Rows from block 5 of a small image denoising model, named by matrix and row number. Rows with one number belong to one channel. Each number is 128 + 24 x the weight over its row's rms, rounded and kept within 0 to 255. All counts start at 0. Numbers have three digits each. After the name is the row's rms in percent of the matrix's.
After each channel's rows are labels from the 100 images, of 14848, where the channel reaches its highest value: "patch colour" is the nearest of a few named colours to the mean colour under the peak; "responds to" is what is common among them. Only what is clearly more common there than usual is listed. The data: seven-segment displays showing three digits.
# convs1: first pointwise conv (model.enc.1.2.convs.1.weight, 48x48x1x1), inputs 0-47
# convs3: second pointwise conv (model.enc.1.2.convs.3.weight, 48x48x1x1, transposed), outputs 0-47

convs1.9 092:146131123185149113135153150170115103122111133117126139129141088144108133156139128106104151102178128096181158152106139074120096132144120128147146
convs3.9 087:145151144169143132127158148086135111139133123135116153104121110170149142125131215154117105106093110152092132123102132125171137117103126104135132
patch colour: black
responds to: amber glow

convs1.33 090:127144135128098123117091125122126133165159124126128103125136119114135161141113214156122135126123133134130094112126154188061117121129121160120143
convs3.33 107:086108143136152095093100112131126098072118122138103183128072130141101153126138145146120153112129137125124131126125134069098134127159138144093126
patch colour: pink; white
responds to: white glow

convs1.39 083:138127129150100105114105141125137124108114126118130130120134138158111126133155192075132170178163108107166153120088119097139114153160141093125157
convs3.39 085:086115118152106104135109148095167131098119133126126078117179132182138126143151141133135103141133145112144124129153151130162149120096108065134110
patch colour: black
responds to: the digit 1; amber glow; first digit: 1; style: red glow

convs1.2 101:141131199161143119138171125123133126118122065130130136129158099170120113120131160124124121159157104088155127141119150152140123116169111096121149
convs3.2 081:122128185097103147166103122173112115147145092123093131164086110144119133105147078117144151140138129129137098147096150156084124136133106130129119
patch colour: black
responds to: green glow; white glow

convs1.21 098:136154119147134109129104143114126126097162123078100141158119122169116074130153120092123123099127127094148103123136198121146120094135144164135108
convs3.21 091:137107099106131123122154121127169138140144127152127105092100122066191115153110105191123162107141131155117150118136116105135112160101122116138131
patch colour: brown
responds to: amber glow

convs1.16 103:116122152154158119125114126132128121078132115106161154117129123187140130110144168058121146160135110137147115153117146125184122152131124095154118
convs3.16 121:117108130121140150121137140121136160123146110100090114165104146084087125078131138060137130126137128140128106112139151091154123175133126173114107
patch colour: black
responds to: the digit 1; the digit 7; amber glow; second digit: 1

convs1.42 119:147124135140088138159144143096128085136161106120119132128130097095160112105167154107098116122136153173130122135080160133104132064145129124149133
convs3.42 089:096048146118124109132097086193129118146114101124140137128122125142144131146152148089112131120108136123092142134147090149114125172135130104128140
patch colour: grey
responds to: amber glow

convs1.0 091:128140202100096141097118129118132122101129107069114128123152127155135143147118147167136112182127139156113073140121157111133130121123120137147151
convs3.0 097:126100143093153111141101110141138146120150159142124109115154183124105115110122111139121117119081088075101144167131097129142134094163158108134097
patch colour: brown
responds to: amber glow

convs1.28 060:138085169129127139110133185108112106162115123081144139166187114138132132151128140166099127110114140102133141123097128137162150109148096133107110
convs3.28 082:150094147121121145107131130126137124163170126154141114150148094212124137092170093137144144115135134139141144132171132124160145124140122112092158
patch colour: orange; pink
responds to: amber glow; white glow

convs1.45 080:092121168136133142102110119123158119175121126113092139144109122124080145159113095144125139186136124129123108132128056114152149124123142151092144
convs3.45 094:118144100147110164124121140088136112167066140090133121090127124143091132109161134158115145124116119187147110135164129124149137113123125168093136
patch colour: pink
responds to: white glow; third digit: 1

convs1.23 092:127105164180133130159103154111136117109126095115121151152096128165130113138126137091146132140143081087130119108122153180121114108100146152178115
convs3.23 065:178137065146156145110123159104090176115101141122132110096142174135125143162101110132142113104131115136107167109110141137160114127125141135159118
patch colour: green
responds to: blue glow

convs1.12 093:107139137111121130120133116128116117087152124067116143134097125131130135114135171118129139212126124133128130163137127151176112124127136107166074
convs3.12 102:088159142116145141131170108150069138150109126155118116153150095165158113147141144169122115133085130095131160137149139175102142116107124133149136
patch colour: black
responds to: amber glow